Rows from block 2 of the text encoder of a small contrastive image-text model, named by matrix and row number. Rows with one number belong to one neuron. Each number is 128 + 24 x the weight over its row's rms, rounded and kept within 0 to 255. All counts start at 0. Numbers have three digits each.
After each neuron's rows are labels from the 100 texts, of 14976, where the neuron reaches its largest size: "fires on" is the input token at the peak. Only what is clearly more common there than usual is listed. The data: larger renderings of crowded toy scenes.
# gate: MLP gate (text_encoder.blocks.2.mlp.gate.weight, 384x128), inputs 64-127
# fc1: MLP up (text_encoder.blocks.2.mlp.fc1.weight, 384x128), inputs 64-127
# fc2: MLP down (text_encoder.blocks.2.mlp.fc2.weight, 128x384, transposed), outputs 64-127

gate.108:136186164134128151155164150116152156147139099106123083138136129136112119101124194117133112146104137087150130142108101125129122122125150089116137098098082094140123140151115173142148107135115146
fc1.108:086146137181141157151130154160134104162101115124126133147175158131127090178105185119111168130143100121143149126127112079154147127130134085168157093136096138138150111094145163143155134118136123
fc2.108:114112154132087161143142150172164142111124097137097108126139117107157143118145099177141116171149146070162134134118163122153141161144096127172146101134134135134172129111120074136137174086128078
fires on: "truck"

gate.349:124123106084132104115183134112100145114129169108099166130124149123104149150131132134145127148122140121161097136120114084133121180119150114097147127100105111121090159137149124135150161147118120
fc1.349:090145113141106110183091109157114087128107136172164087109107127114131070140163145122146135120117138122154158140165122133098141112104113111113139171154136124110155141147132156123158146098140142
fc2.349:084080104095133110163108102128115157155086145105108145123113132100096121116119114138111109106128141099161139095142141144114135110131112096134140078127118133097094109179141120139073125070113176
fires on: "truck"

gate.29:130136117104122088155165103122085160154115125103124144122109112122149138107082136111154113119103114117144118138081138134137113075127149133145117150110128112154144102117069130161100156168171117
fc1.29:136131144146148168143104146146091102096149115124168140125163102075114097115165083137134101113151119139142135059143125129148143127134113124095103132155139089150118170124144096081131144122118133
fc2.29:105098143164146079097118147165165115137157119095141110119086131176143118094138105137108110164139152156148151119120113181132119128157125157126139135119132149113098094121151113092127119101113128
fires on: "a"

gate.125:127141119138134113131124123151130141147101203173107106098132136070078132106108123162147130158104143088143127141101144152141145134124119156127103156109164127142142121121113132141141078140081111
fc1.125:132111092084126118160135112132121135178111130155098107121124163144078150098150114179130158096123105124146120169170159185115119128132107155135086158126112094154130115165113103148128134111120138
fc2.125:131144120121118114110116117061123086094088162144108142113150078119077138170138139149122138157120106130167136106138109114170163167162101151095144145127135169125118185124128153111150120077133167
fires on: "a"

gate.364:130129107112177159078145120106132133134116119137123108184103112152108091137095139092112146144093084134132110067103129157102149192111159098117147110111126133160145140129090121096126133138115159
fc1.364:129105168108083114130098147092102137106141084101136138080147176106149150121173137147124143102134140128122098168172117125121107093153075123124095157118119138115124124127170111135153095125172108
fc2.364:126136112091153138100128102163153101109085117114151127122103140095112084138112135148110095109114131133177122129127120147105174119170121122161107164117152141133145112162121142129126123101166157
fires on: "truck"

gate.128:120130132084124099145151082164127126170118185162089112115150148143131143130144148142169129140095119132149100136124084112109144134119085139157128174128150166185149125118130150158132131158147128
fc1.128:157111101081140092161137153133123161127129123140102083164135129156106150094141161153185130148102086114152109125121133127134127126129119153163116149147155131144116107145121149168116092186156123
fc2.128:166129148148125137131126112099114077084095155098130176137137124174107141147170151142157137125119105126124100117083119112159136145147099146113096104104120115108147140140115161113129147101095160
fires on: "a"

gate.382:173115137132147132101169131143098129134122113116151136124124125141135129106143138108127152120104140109138141156114130150112104140137090148138175152088084140116087140163122088134126151125078104
fc1.382:111122104122141128154113181140122147159161131145117116124140100120181132174098132129095087139092121138119089119179119121114143120108162099111136107141178131153140144120102184139101098152155130
fc2.382:114122134115129150154113110159124176128117120126163114118121133187146135120089138114148153093139107153152134108135138119136067133125137153144127127105135170141124087160139142120148118176110128
fires on: "truck"

gate.241:148171150168102144128138137150103123118109160118150110138187154147115107136128150121136099173065160143129126129126134120140166139141104150118161134144114138133130163117149127142145107123158147
fc1.241:118111101087152081135119125128146157140151101109120165124084073114128143120117117138118161072189113102119136120116126137138101130150160099154103130124142110149118118162137131132129138135075123
fc2.241:135122165126144106125152099148132158143072136106129124150108122125123130130140140128098162145092095101105132121111120120145134074157126128088091121130121141104102153105146074132092129099127150
fires on: "tree"

gate.48:124104107144133111128140156147121124109114148137162080174111109115073124145102137099142137103150170130137170103110139133096073138134100121134188105117107152136092119136174122132119103184143117
fc1.48:157094163097103116122104103149141136117146136162135097146121150139118167155124120143118150178131130128122099158109144125169155121149177133113086125183113112168110144107100144146173115124142111
fc2.48:132150099122170153164173129115147107152136107136120128111125121114110107156131176115104156186148080109109127133182108111127088159104142162142108153154120147158170147147147144134112094118143118
fires on: "truck"

gate.226:098158115146118126145144134130120135145123094102160125206145112134101139132096157127134149142132124183096172111146090143108073102168123133121117124093127129122095135111165109122133098148127150
fc1.226:153164083140148142098104118094143134145105167147127102149167143123168092117176090148147097145162145147156124110112134125114141153101111104136142131137138141102111163164129101160133102122073162
fc2.226:172120150132171126109143140123103107117112118146125156120144138120179094122124132138098135164137143126094090138098099134144113125179126114149159168195152157127123157078131114122140178129123155
fires on: "tree"

gate.145:141141150154140124104096138119135146145091130125119136153127114165184134085130115105147102105113134106104177115111133112129107098126138112108152184076161168156159129077138155116120099130199131
fc1.145:127134106131133132148109108114138143148145128148119060076134148123098115177130134170108152153147131153152119119102128133135166159147140155148111101167085128075073148151142082164116129109076143
fc2.145:126132114095114130112117096104098127083159142152144160152143118162135142102126098169085156108139112086114144110122110121126122128086104154089154097135104109111126132149145110112078111093138160
fires on: "tree"

gate.110:130122101184113101120130132102130135097148122127159145143120142121092117104121168141153126126164134136092139113141105116123123125119085131077105106132125096088124118126101093084136105111146123
fc1.110:125131182136154180111112143141134173113145151097130121137122127136126146145157110148160117151118108107147174097077107102112113169112100145113140114153138166157159160147131138123090084111144157
fc2.110:151114129173165116146144145105146152132160126160143111122123148151091119142142129109114144143120102130145091116108117133130133120143118118121171149116102132163142153120153142160127106131152124
fires on: "truck"